config.toml
dataset = "rendered roads seen from a driver's seat, with toy cars, trees and houses"
image_size = 64
horizontal_flip = false
encoder_norm_position = "pre"
encoder_fused_qkv = true
encoder_dropout = 0.1
encoder_inner_norm = true
encoder_moe = "soft"
encoder_slots_per_expert = 1
encoder_layers = 6
encoder_width = 160
steps = 8500
Rows from block 5 of the encoder of a small segmentation model, named by matrix and row number. Rows with one number within an expert belong to one neuron, the router's apart. Each number is 128 + 32 x the weight over its row's rms, rounded and kept within 0 to 255. All counts start at 0. Numbers have three digits each.
After each expert's rows are labels from the 100 images, of 14848, where the router gives the expert most weight on average: "lies over" is the class under the peak; "responds to" is what is common among them. Only what is clearly more common there than usual is listed. The data: rendered roads seen from a driver's seat, with toy cars, trees and houses. In brackets: how many of the 100.
# router: slot weights (encoder.blocks.5.mlp.router.weight, 8x160, trained with AdamW), inputs 0-159
# up: expert up (encoder.blocks.5.mlp.up, 8x160x160), inputs 0-159
# down: expert down (encoder.blocks.5.mlp.down, 8x160x160, transposed), outputs 0-159

# expert 6
router.6:126131174155172107094166148126093189149173093141086154065116079132143102179133080131103146085214132148111108126120107086089117095131106092142141148116111091166155171157137159129099105146101118152149171120113137108083094165116112076155170166126143143184163153135124156092088190121160067123138118082104064124132120117084121172089165114117177144145078111094143183144123103098149231107207088128110127139184125093135128159112119115136145154115090123198110130148180117149135170074162114
up.0:148125147095192121071127119149119139099102093156091112134158154135161129056123153161139133173116159133158084128140092159087148085117139162096090129112180185147152081131112163110150181124130141134122171093111109130185093115093127125150149076100123190098100122115150151084074085167099121093130147068117102147131037118147181118154207105147141124100131132117077189132189084083117141121105173155131119115125121174095060160142152137188198087129141113091092091171129167184118128131120082
down.0:122072083109143138153129111110142150185141118079127155123113109121071123161114095177071093145058130140102165063178167129175087112110154068136179140124141142137159138137069140171122121137064118153120071110099186155149149116133119147089066127208116066120063175161147166132150192159135145152175088144133164113098137102102076106160091161136147113146115136098196041090074141138146080142144085107138143115095169117148123148153124127090103144140167131129148161126101115153131143143189125
up.1:160159105166129172138138111112118108098144091179104152130094143154117101090126158161142199170050113137116125177100150187179151113124184149058109078124174079166108114123124129160148087090116141098130138153104167111158062089157078152166174124139083136132166113105171123094122147186094052105069124155140139146147105206107134087052093136110122141130129069095129072135108143127119132144168125077133106178157168147161128183122138123147049124162152144161155121095089127132126098110158112
down.1:090057158048143097122116146158138112109139138106155136115099158103140135162157099110125120134164154096119108164146100096142154139101096101176110186204125169079114164116115079045150128178125126151159121065172159093165195107091124134093197115091137117085110102141134142136171082045151143128172080167092123133094144112132126151181179114132106096161102176151116159113143093167109133129151058116152129115110160113073107091116089167146189118140175091116122100139107139146124207156104135
up.2:104126149059119164155171136122143134143110125145102090096147156209201101110099119142125082151101167077106122088134161094087117085147168164121124132081124136108163168184154164122093105147083080088151109062113150088173113128146129117176161108108192130132125088068125166115169110141135179142116105098087184138144124085135115122144117190189121100099084075133204102144100133137126140123155125163147126125118095132098178102123121115128151083173178108204112153115100184141161121044102145
down.2:115111128162121128110160089174114110125134131118182167138160103086074116165107167120139137115133046207170090157148105107133205120163133077159130137153132084125161097081122080118096147105119158110136128185084114126119110119146107147084072167153108058134155147142097117173092136057090165187140104095161100091161095113101195140167147106140123197109143185117109108153153099141172134105137147116178129073112106095114103168145104108077124147145079154091155078172145119174128133185183115
up.3:138153133164140155098097146125132152156183149162163116105156104135089113141156162161187092138165116161127078111074140105174122130100092104099137097090143142083147089087092148160132137041109106139150176159167151115150115081167109195106065097125146168100169156068126135093177131139165131122094129136159125082124050084125062101171137125115127109176156139081090169093122155191117206128182106092144140145133127065110127109162126138159085100116107086160164156111087141108143166148066095
down.3:086157116090144147162166094179144064141149143128115153167097162124145183121084076130123138098136118127170114129105117140136131097187081148151120126151109094156101151157167132123129095129132136105167083105169127128121160125061209147128191082161091063137090153172124088209116074079144113152081164106095146095101201100131196122064144113151076138150132139147148115089166153062144098144162093093129111160104125135163146192079121095110174112142156179131092131103128098100124069115131140
up.4:115114158145081108140149174133113136180123131114102161172143111144165124152183128147058136096153159112132176135159093093070118089177080101130101155177119122151062145178142148161119110114157128103088225135113092168128144123092079098213133179163139148108140119112155054163181167086142113133077111123090117148118112105151115117136063153129160136165156141142171128204182052140124096164167100104065127064118145122121131117127117116115122111131108107141089070158125088119102095140075122
down.4:136140130124162097131116157058147128082080190138145109149117126133134135101091212117108150122185050152128081170159144177172135182078115167103162131072132142164188084081105117074122142157060158139123167153132134161114112174115192143072065088081126160154107113142088135113102149170124142095161155142156153074169118164121144113151135088148115115045160139158134089129104110093145143080121154161081143138094139079107104150108145090147165145126112119096142160078065135164131119157112157
lies over: truck (99)
responds to: truck (100); vehicles: two (77)

# expert 0
router.0:096098109170168124107186095099193148170139086103145190142111139150132161152104140084091165071107099117058151177138080116118130159116100110131119095187165171141136116159106118065136143157129110133133088058152142144103140165088185125180109160154175114189109169151149156137136110122182114174090141100147124110171113101076144139089144140149123143162133125088124131156146122130069119128131132073097092150188099081078077136107070133189136194200121146099155087118082099117105157131119087
up.4:125098195148178098140126120193102096127079145124138083128110154160148147117151111183152092119162121115167097142099116119122151152119102120156077096171093138166156127181119161152167115191059114086086154125124116101072100193105111066180125118178143166099139122186139129123087148081111250156084171085132139127172118096100132102119103115178111059147090102097148101102113123169124189073124138145130135119159129186105082172148146102121111111136096154158134083112100154134118161139094123
down.4:125073153127163128135125164115168172098137082080150149153136160100114146074148111138123124158146168129151184108125125134162098144155144103092090142164098121093091089131213102149096132156047098121190102155164172185170182132153162145096094068110096103165118120148156107107117161146110064065154078088073156155119129176156081122125179139119127139124108161117115158098184111106148116128138145091085152117070128107069151156147144120135136157150077164076155125082135126126194110087143207
up.5:177156200115116102162169146085134121121160174206143098111096184129108143093098137098118091127164156105136129134156128197149164097143166113096103130055088129102126141081137155112157129127125127118143137129072133097148130146165177128150085110120068145115092119145163149057103098051137106121199113081171093132124086126115121201163152086112141146122118175119120124117149142143102175106166124158168078138087130118145044126146163148091186079063155110142153099092184107177128156166116110
down.5:140130124159137095142083122170158088142073102077157163187113128151086141116118132160116145101101094151141088079093164138122129097164081134139064133149187131141137143159107131118107152021112158103143152170145086126181115081105091137165103144140141081192112132149191114138079130191102112106092097126124125174118128085112061106189103095129126106134128123126152171220141178095165098124179156115117104164135094158108170161150125114158070092139136107135141080187110136162119098188095154
up.6:151130172151095083125074099122162120116167156135137121136176176095146130218154115120044090131106102105078119046166169085096154201168100110180114114159105120127140137117136087156118127158088160097110094140075128136138108175097092165106119130151204168076138185113089150076126126148138144153100093160120127145136151073141143144091125142132075118082147129142130142147166138119138156113140109130090105142088154111112104058082178071120159113143167151169115138185170054132123154152160168
down.6:147109124121154157161166137135144121152160151100119204153135155087122100065173145126131162149105133112100109155105157201104136026046134113088116153144132096073118164110107154125135127082128147113066165154116120121113121099104150098118123105192113071115122144146176080179115075129131148155115134116168120068073156167176120162125151171069159171163104167101120137101121151141083113139194139111113117211140171128129157160114080145080109153130151121103140150025085102119127159131119116
up.7:105142113058160123097149142143122086127105142137146144193143200177104149102158126120193133081111143120136169125156151101160119095129153197073156119109121177193151118170154153136129109151093130091137145130172122116092143148153172116157140114117129133108132132110157105072186099079110159108132180090112136117110082084166136109144203072140113055117142089084097176165186106084108121152142153072118085133096051096103121132114069156092200110125082136076134125128158154143152109158172089
down.7:126166124113152127147101146106146164126136078117115098136126156164106094165090151138117076166165071144054109114125162136111111190063136153119191129104149116123120120090091148088141153155087098187167122079101154198135081113047148148139085149082119174117152117124191117106070158209112123163149079073126159125104121087140122137146108145125092185156125142174087083170104090124181128110101088150116195136104166148123151131167119089181135141102180107168083138165110082149137108161111115
up.8:114158105174106074145119161078084137103096117118092145122116121155126078146094193146146095138145092106093117115088118106139142104171138142141151108099143109151113165150099162083133109159087101159103116108164130082143180186123148149152105141128169182132138123122125091116181140163063089100224089127160172124132153168147045214125125132124088170141157203156182097106153120158076147079142125139045103139094093112098197126110112139137173101135138102101082093151116106169153139146172111
down.8:100067114086255133097129147079156078138109157122052128072138192097093158195127110128132147133114137160091143123063100135157156089132089135114120080172107148127112162172127092135159079103135146150095148122138175112147127147109146089194160164114107114156133126115126153104137105135125181162150128129099063167120065122054134160157124150109141176176172116157158105133160149137132086138138146099130126120124149137087041178206139138115126130087160114105147108128110143098098109083148167
lies over: tree (62); pine (38)
responds to: tree (74); pine (58)

# expert 3
router.3:084137110140170154085087130093142110154125153076151063150187082065157153143166116120076055135155122140142068048132172127097142186091103097142173142188123162116131147110107042094105114110112101145116145107077084162104113095143147134114090128138180127126117187162124139084090097108131121139082130107110167120081168158074126170109160180106134123171066105123129120101062150172092136096086117121160172143141097116126069150153161167148118171132128163143100121132102164155164180125108117
up.4:137137097083127120151157127093119134127183120145158163067170120094088132182116165161191116142053151155159080132084063138199096123135139121129138104143158105118104122119134155146102129167091068109151092182174089094112084086150110143127145088163085146071173107163125086188156144125221139149133067118178120155142142120175093118133080114120155130171145117127084143153123115135145155085128150129103068101129086113140159140108198060179106132112109112155067117092140094123146124159113186
down.4:075087141141106093105112143088122150168064103126080127152146119095101110097122100135100146157180090136083151112110167135131181066184180117164114140153106182125130138127126107173108131117129109096125201124110119096140158152129142161117137110154153119123057102180131175050136147128082120111111155140109133109107085079059138159132188094144120117122074149145190077214081085167161099144179152136172166155095117097158163150160121217098158084125086089181116145110147117125105134118135131
up.5:134140101181089137175171133152148130133144094156112146126179150150090143099073131138153108171116093146058066165196172122153105092125098118139127117113095107173107148152084146072090126118122095081125134103138169117128112131126172069094074117123119155096137153207108140095133163143132127166146111156183127090185118166129101166145171140128101176089163102114085106131158160174124169188157086126183088114145072084146188149122145116064131174161100113083172086086127126083119090121146059
down.5:172118180098081114179128152097074137138151168125114114126117121089109189119158120158110088145156116135079191219149088134145175096174093119090104181128114099125079149204077105141135130140104167136107089178146178126117083087193130122127177110129127089135092132128077066081086105132096114077154124096157131150145177119094110061119133140069116130155132100123112154105139085169156082160141197162059146143152133067123135155178163116117133159123091118169126115118126124177137150155136138
up.6:083133138129133099052095093131052113164125105152107179171088149162098137067139124127117133148138151155155141154115126161118236120107193129069086068087135124153167116142168092151128126119110142143116098094156146165114124099162129121132088172132116154111136105099144142160122111095118071168130168170116033087169169149168123152172135086152143123171108200114123121174126097162148046085128131083169188083132168147148084096106120084112163084139114131142136143106145123156176139148152132
down.6:118159115115172165140194155146209138129158131175178115123150143107133123106185108111153080100109111111141095097090151168144083127148085151184126204141118082098124103068104140146122125164201132112123152129134085122116133160132154150081168102162122119171101145149100116136113095162094162078139126151138187141100095102087115068145122103106135088144154052136142146114130164139096170184146088138122081101147151093107144141119198174133119147092070095119113148172102111070017129106168141
up.7:192060100143103073128120118167087091155101124127165152167135169139152162187127161155107209164090123080145130210146061157139158110086214100085098134105124153121083122143140146140128144116096137164113099067097161114113092119036196083108162096082125171132137112136124122156139099114139164143107118102129141134114182137150129139121165123136075183123111152124098153100170128121065090092107137067104123086111141167099089104128131107112184114160156129096125099161130109187181123143125124
down.7:090146113185115194149134116137126129117133115168105116116201090067129108082107126107171096123220133132073115119147145105153074135163102191153186137087154111172142142066151133158120123163092152098121105148177097208123131142175064188093143145166124108124122160185198111133117134126102095144164181123116146109112094135156120083146097156108114062095112073132151074140105140064163130120152117119102176138123082097140150167131142118126095150112064068133153093119153145084121110098165130
up.8:114124081088112163090168170161110164158120127186068165141180142118070131151116141087127098089183114097136127210144135048117094154132123129188115140073122128157203125158136171175099125127178153132079128166173077105109130142097135102110151187119102150136123117080087057119111071161164087084134131131158114136135145138158152062150111130124158122160158081115093185148053093080158138116135163117114074138108171111153105144101143155117129136140128110070161141093162094192116110139124127
down.8:145148100112086121112126156177125190123163162140176135082105160101110126149188156121163149111148072122162129117129182157143123130143130108178204159141128071160109098147116138107094136131086196048170102133089179143136089191134105149125103168137150104104082132146095137158098088097132161124109176204141088140068151164147180062128082133163113185172078128119125128133109121115068141100099144094101135144106122165139138083131104100147124142183159139132097182055109153098092187168147138
lies over: verge (99)
responds to: bends left (72)

# expert 7
router.7:090155091084119188165171177159146158170148160178131104120092129145123165120132162167107135151079159165167154162085167134086110131101094121065167108111128132116150188161114122178118113156137094162120158080170161109124105060128103132109187041154099103125079064153137116161163125105102080101140155135124088149169086121155075098099172113134172144074146100088102077116109094134154122078184126168131108135103113165107143134176145108101100083109177091147070172151087181111117125150134152
up.4:153170131133115098091098144125159096113120127186139184079072127240135139175146178115089054105100107124059111119128097092156139124195089159103088164121165086117064106107133173164159126130101108187131123091096144120131142162144159162177071136065160145122085163146146187130110105139145139204074189095161162126085094138111128142114126120164128111158131183071124124138108103125108092084119124138174122116151114094119130137129067104164117109128128166088110176138156092087111118128107148
down.4:084150150159137163216154113098140161113194143118119122119192163062127178139134090136171135135142075119171072129115108174086135143084128163139102113093111120111108124140089077068129151151185166102074158171134052157142142116096090117120213139145081081109162129135182107125131118156176142137160096070172109169137165140174123136150115122085109143104117107152099097136099125076125094141194164116176113127122146111164177053110169099101140118136098082125144088111088153167142124098136116
up.5:172153147094106133112134128143074149122095135160123123073113135155145144185128080186096110089098135085115101150177162091096089088134139137139149100176122101188106113153125120178191123123155158112121105107151112138106118111111095149116159096166143060069098116161125132177170044118153163151077175072110153155134156188122122082152180213096115137157127092080121049180128116124164152086166140144171165110096132120106154119159099073096158076137122154115101097119162150136167099163091165
down.5:115149106153060164130059141181180098059185084154101113125109085065138103123151118107153059157144135158142118137073100075169126098125138150118151144117133193142193118116164129128128122098180104156128111112124092103173125091144086122117156144186126177130081109111174153156193088144101124085154168166167114088219144121068118159116080155142149168177154081114142120117086139102121120134145125113201122147162172120133099104160112106121070112135096130103077111100122157126163166104101160
up.6:084174154067163099142103142140139186017098109180095126068132105156145080144141157160151067128182199156162137165108127087124152120133163147135132188142126075125147165061095204152153134132160141132072138149116114147138093157127105103184158116093100161136107095135145185053167137167096112135130129132139074123108098090093131156132140092106121123094105155109137114132152107109151189169151166112136041171159135090173127144162110109127115126141103111108152133115128131102119121108083200
down.6:108140092176104129127148063140192084202142099073157191123116164054154142114118117112070132156125115130161101107130090174114194146151115071132111136131128153078087126134164097125122151104128098138110135108118112114156146086145214115108124159161102149112163132114184112143097076085169131166116153093166175157120216118120144125146067120125154105151127107130061072176160147165098124097112093122143149094089152078130104056147108125121162116102109146119133167152082140149068159130194100
up.7:116140125101100142121173177124080117102094082155145116145147087114145185144125180090164147141155174162153069145152096136101101116124081207081200133150085131121117113114116156135215124081099091135137167125129107117130131110150092119130097140097096191060137051161085141059164142055128194135145138127119128182138107094155093089144172066126118061097148126133119158110192131186145130114140082165069114117140118084160089133103145155138159124166115157116121121145136116134113150158153181
down.7:148139123093099124193051113162140093141118174144115108133087125115137079154110127160105116113127119163126200092150135168159124137130152060177111141135137126108151076150118190104067127084095176146103102061119147149161134102082158150122091157160124091183196172106200159141103122155117091121099141178128112038152136135141135144161124107102150162185121130063052143141115156083062105115124141088125159116116173138114079125196118096115079156150109135166130169101109118184134115132111115
up.8:157143190139175105125095161148055102094130097128116134139138054155167120162148125165123158142109162196177096171163121173099089148098151104109105145154182155088088119086154163122111107151107144134124126134125103121156113138121143111102107092097094150107039097128120152133148138149128086126135110171127141131135140154024129189176123102146135100154085187106112155163223107052145157119143106098164138133112116108092143146137079191107165148144107095083085117128136039184132148135132118
down.8:153135058138093105059180134110180174149116130149169132098097170064134168172122111067163104140149123117114154111103127115142124109168128141135162159096072130134164146169111099130135160155167139167107147133129102116099093106109127135136150182150085099144141118095187167137064059134147120133144136149110152108135129166206185090137157130083151174100093145136100160084078179135127114082103150091146099198117178158135094093120162161129111083178143113097106202093095183075098103080150103
lies over: road (100)
responds to: line: no line (87); vehicles: zero (36)

# expert 4
router.4:084124143162092172146146122179127109153127150120139097145068207154157100153145076137159089118151137088166116139088100140115154097113120130135154092113076090172187150154100072154142143173160124148162168113050140134106171127119141124118138114117150099138139088107166173095123142120141129158117088128097099149125129101178106085131082173146123091082053190166180133095098132059087085089120096069099122123074180171127166097152099092113107065128186137137149139150152157171118164140125053
up.0:088108076107127122099151071182161105126126084103159117185115120158112142199166084128070099044099095115076125172135162085078149120173106114126166081103136192156150088146168153159136178202124138160166123115131127102136144125116130137151109089104130113145135135146162204148148088134114121190083140062124127121117167133105129168149132187103129089172136139086135165138156101163102148128124113169116113166070138088098110107148100080173090080132090122125102116079115201143183080135118138
down.0:123110197108077155137121143115071105078142107175123128109127132095090070131146157117083145135136079121137178163087127117108115085109157178167147138163120051090125143143094088156177126168122192114110157149116132130052097201110113137153096184157138089124195109121175081126131172131104116166119148127174133071094191156089151166092159149085164092107137143072125143157104052109130147124180148124179110118126158123172119147149141119081046068119155112153106108136140119167143117143153144
up.1:148141135211154065139147148101127117143199101168036145068141088127153144117137157128127113158146078092146135110126086049148136170157103073116159144145144158098126143123096140135146135111146076158116165149122187192072159141126143154123153151100139113194159129130111132122148122110108096124122121098150134085094101143072145098163188135146139081112139194141104170127141046123084151116130122118138124142197134099096100080132130160086142148202159107139140158115064047127117162099078110
down.1:078109071138130168086136121128121120142121176136177046189106136090140152122123091099138126150137102158133100101150108169091168170169124201146092055089168116174120120084130104110145148144163146091081150149152120158095136123136145071144115112141129122135169167122106074057135148130201187142135148129135123108081169087063103144166094124072145186134117103144140108143119133153041131201142175138156100130136145123118169083128146172099095102129118114185178055164124114123099118125165117
up.2:147131134179156107168164093134130153131108112147070126157135090157141188147137195124161125139136129088122077074100176118159085137148104114136088087103110168095109170154120158160105127089113093140094106081125115134126086216153106134106153111057201144228123213154152112105135125107116120149075125129123111133175157074114187152115105149125135152139118114107155091109104064138138168092159096135091113140181103110120116134120127167098137099062156135133190199158142074122123105132066146
down.2:135154165068228073112078138051101106125157146106135109111071092093108100134103078145173132169157123106111081176152090134088157134151123132108124137156139118157158133109086130122119196101143144142107157115093068105105148119159103160155139111170117198169112101192044164134108116108160167126090144092168124106138134175102149164159188145153087168142135103157121164209107107162149170069090104156160163162135106095158087106121123122134111100111135079144120092147099086149124155126126174
up.3:096108115105143118063154163156131190116101089134097086148145176086108144150083123083125126137096155151044189125098122169206119098091156119134143171167119150134119118118119188110146112146123113142096167114112121132101135139123130099120114112147136136124131088156127124127156151111114169090091109095125167135167090100129190079162177171084157145169113111142111172150111143105075075093017138086100133110156146105106138111098174241171143154175139109149170106142090199128137140144124077
down.3:152158115118090147150174098118099128121133152198124069124135054195102140100112144125111138152122169134148183113152121096164148161156103150121122179107197141188113159140139093104083113107133082152177123122130110175111147135178189098082078120189062113113130094079124125163108133129090147106155137158108066128128118117155068156074160141100129108100097186099133081107143145172186156134201165096126151122091159124136203143142093118101156145103070108112130081064175092102137097143132141
up.4:175137156107098126146113083062195104165089110109115142167110089140127097153110091108159111117132144081182114080095144148197153153082199140143146069099161126104115124157130147168111147097145123113113151123125146096079073149096164123101148140125097111135133171100144166117147094110165098123136076181066147188108163138099136166156126102150171143117144118122131176153144108116100137125111104157099179133160101163097111157152152150017129126062096089130094077146102071176172190070097159
down.4:137122170148144099104167132178161146121100074108130084133101150042114130120090132107106107150182141131127113200051096108098069109146150121104172132128108140150169190087064143094100148129194164181160132166080093085166135113180153174136148125091149162066114169093087149116127115120089100059074126153136108121171146146055136117149126177172110149109150119109160134158107091134096172118100114142160124160185128133148119132158072168173143116173110120103201097105114162152131116160104134
lies over: road (83)
responds to: crossing stripes (95); double yellow line (63); straight (61); vehicles: zero (30)

# expert 1
router.1:090103105155148157116156116111058158100134073152127071158190103144086124068056119103166101104078192153116162133149156188132134083154138169101192172115119088099153109154140071126146179149172095119148165075058160109161195104124094142188121100099123106059089145092162103123146151097147119088091083123136151158157104130167107120140110120116107112109096133104142136128164143138122095098136157153080093178186105197123103149110128148125088167166120150134118093127125192124150107109118079
up.4:105122090119125092134090165135186125092117146131169131078178100149097128194128126118132185144114180180145109132131208167101114114148131104130162045113168152067108159174172123157142171101134156139159118051200109125078161121106163126154131091087091133145122111093139131078109111152108144127149120183096160115061095084114065180131105097118168152121166160090157135148091151159084167136123133155191081137092070122131150090138130116122152147137133172147156095159123115135097071145108058
down.4:164080125183121185128140099136087127142099127079126099123103103153093165095077118126119096118173090162090157158130060168139079171094153112182109156164179171124097100109142093088155135155085112140102142155092122150128120173146156171100167120199123095151155143166095138163130146168114102171117085117138140090255135161138168092071121143105126108113082131105129102122167088105116149078158153113119161145115136117163101161120172097136098157101099149149121101017119143098119142094172120
up.5:124158114185061170096126135127137151123084105113125053093154168121196126072136176143145158146119101148130119131128158104083119155104136181080078123084154180076106189101140123050126134142110161119138144103112127147092145117173111146128093100125111145163136118145109113089078080158144115078190193179107180156158179165119133152090180068109116182096097074138104130118132145129106102170107156128199166128101164154169144120133096129099150100081152093172096164076099150132140125120091173
down.5:116159126096051079124162168137089097114170165104069148118093133116085109166167090207167152123152166141076130101144100158101078116122129079191139087122141097198151122161130196165073094153137158104177133104146167145115133104108112140130103116109144114158110099087116147157148172073111138185083088117101140152109128075148103139190108171119055135170116109103174159132094129080123163159165090137120106147136130073119158094155160105157113149129107160107142149205127102097111179084170141
up.6:113126113126099107152091124139149166117107154134168070157109181092116126104128094139091118110104151155074135136150118099139146162156137152221158141185106146119145131181136084141168104174171136159161151137089090155102184125103172099149103102176145155157101117147179137121053154120146121145067197134161107116068075119139131160085117066110089138156141156144198080131049098128096156081105172046142145129129156130152137107077130122182120081109150117128074127144076151113173091131107103
down.6:149129088115169121110164098153109128140106148183147158135135114137141181114117109057148135155159110096128116121125140138160103128145134094122170096172148151185147117112214068138151159166185119139115113089126117156099110164183103087150119130146152066156129126196123110217111125100113149161173132081135178145044127104110070128079078135132190113103097090152103120163155106102124088079167112068049148147096156108152108134135145052148111106146152123080164111088190142078133149131114132
up.7:127179115150120174110153172169134094112120108150208057068126145134156152093111185105166125172186057124147105195136134111070164163133137094151098151065144132160101156170093132122118114140106159116095153204108116116107100099152104122090123136184087126124157151126100089101117183137077113086117169172120108143065185167100130155098074107104145133120117125126065121143169103105080140119151151115088127186068146103109098156166145105108159107150166090112128155159068170109133147100104170
down.7:139162144121113111066142147107161155133096126115091142122139123114087135092140133168153131101106140220157080080074118172148119128132126107088160138146132108153183202115124112125128100106127160131152123168126213195113113157146141062107129085096181138109156123101188179122106158103100126179139115189095124149173082090156109095139113144123094093124122086102164113136065108130103127145155130142153130045123120107185081071089134169152108104133118191102165120142184099108085102188179082
up.8:104115135158146115131179095108129135099128117115176127115109048119135152115160110119153092112153117093240147127061159166178062116133072089139130096129122136169162141121144139067154077128115129094158082137138163124119052102094143105158119108086064080154155064142190156158095154147134112143126124087101200155076102101096113174141127127163109099139105128134158173121153140103117126145088178136154116126103080148156118170184160153173152156204158166119102118112081137103083169154145123
down.8:144154135165075091136134174075174149166138123067148129127121162120121069129030116115118105140136154127128130076120113084132168115150109124104222136114104161163092081147123121116113209143083062190103121134138120119090102117180112145083132112097184179120142108132165145143128126080109098111088144136170114158198151162165140118132085150137168085066157102052114171148138139157105149107108141098104104088131147127129117168104148102123197093089116148138094126124150115179209128177130135
lies over: road (85)
responds to: bends right (94); vehicles: zero (45)

# expert 2
router.2:113083188134185153060154144143119189097094147138138097083118123152143078161127124159111114150162119116135180112094167158134164169166115095131148147099084161158148140097166178170121125164143083106128122084099152134103113084182135184061150142140125133169177162154103162099161099150095146080080141133110125110173139120119142171155073118106119098126073154158115176081142096092183096123153119141158155162178172121136123100146100082130171160126124080138069137110174123086165150178210195
up.0:130107135122173140094189131175123124097048090130167123196089161146148136107127149162193102168123135144136153062148159171070113126090107048081163137096154121122140143104099115106144211154106123120110130105120151146082113158147178221087098111101091170091099150108125104046084151136124143094170111118116125099092142081175166162123112157116140157130129120035167159170175136103129112151148114143090128131069134144137124115151101122195171104125145098131119157149135127115098070104131132
down.0:124125120140080119171098126121150124144212118112114156075128100150204110170128099165074139083115153140101152181112123068117142101177138125086121075094102104168097102188165183149151090148037169095108127145106115177058098115151103050122160114214177083102139143158186136113140160119090089104107123140147156147141125141147128135181159099096148125089096135176132152141102181082091155130100171108153113142086118170159138105114110155064111150142144119137085120137149104120154153104169112
up.1:211127162149155156106094173098146133118125105127111015160148097150175171126158179167114181140192098131152139107160096134094147123153188110050124115135144114097130146092163156128173095110095159122132165121099083131117084172154138124162088126117055128116116155108089165060163133123105142100158082105181133100108160176117113071115083140115123147107096068170170104075094147156096163126108144166162114123123052139113152128122151200131102162134106090150131093134129124161094141107102159
down.1:054135096126078168145182112131131112152126150100144112142116108121138159137110128106185079142066117127122099102087148118158124155134133109177150134118096083174130103206061080166115124152060128123185177073112116197140134138057125149080148120114144155148186152133222154166071195141166154200180104103099141111143052108096111151125173111122126119169130121124086123098131105049112145131141142157105113112101158142137126132151127104161130104110155073123168139129069145143099125125159118
up.2:155113112118039151145096143145109103113211158155117133128113146118144117079153119104064135178084123067169186108096066151148155131131142139118127096131113103096108117133175131117151143082146118125162120126164137115106150151128137100144169208131117140170142151146115102133158144160103164163142145167170146077096144119117131126186124110076081122144191059092113121087110158170154085143080168048104051171173078190106163145152141139124154075129133165119082182126148111076151118155165109
down.2:122137107137150148158119097132067129182099116098132131127148113092063095111135189129112110097123145161086113134087127163124167110127161120144167090091146158144183136137136113122101120154132166150080123082121179098100092149118152181146073121106127091120147116087180121126082132163127141126145146102099107208187142086096163085061157177143124165114093121158108133138123151190129083077133062204127133059136149103127173157081101188137173172132144128157231158099136174113086107129151152
up.3:152129122130151074129120106134096067146162077129093156144093045139110123127082149147158179123132119130146099155140098055102185086157114137159127115140080080140138115173102048143079188197113154132125122128102138137157148105149161156135138092139168115108167099096119085160112142120135111140178163105133125124116110165177081113113232156149134057073169147088133116115143170062174166076127118138056181180135079164146144122099162126184117105105150137126103112162097137136110137147119150
down.3:090152156156077161150127153162120122107102183145091116158175084132159183154152156167120125152061134128099124102128115133121110171126116190015083089153084185122110117106103109144153078112151167113101120171150143128139186077178099117111103120158106135099095147160139108102133110065126139164118101103130094122148125113147062104155123164164089107071160131092171086159088103185145148151142115216104135074154151101176137101174094111103175149147103187156126159144109091117166124108124079
up.4:165134209123161148116155164105119133190100080096095126099174100085153130148120145132116164141161143118098125104160086129161127227078129120107137147135116042088081115071141158192142091213093138133176109126149078130062166170115208146182127099105124118146113094135127090130135099088133143128141131106070111151120099141084171128103143101084115179114074101119124171174097122174139135168167156125125155097123151064127118088136124127149159169118128096136107174142152065119119082117146118
down.4:152124083181098136189114111117117084121142164177115126152115166091129152090108120154150115146184128110134096145090124119154145131146114107118096120185121169091118151112131129104071161103039098140119144100093124229091114081155027150119163146089085153160159150099151174065074147170114116128145120107137156102135142174164143128153120107082127097116199127127097163121157133138126146137090090096192140157125081143111136177116080124145078065103123156136204144091112138161160149184103093
lies over: truck (57); car (43)
responds to: vehicles: two (79)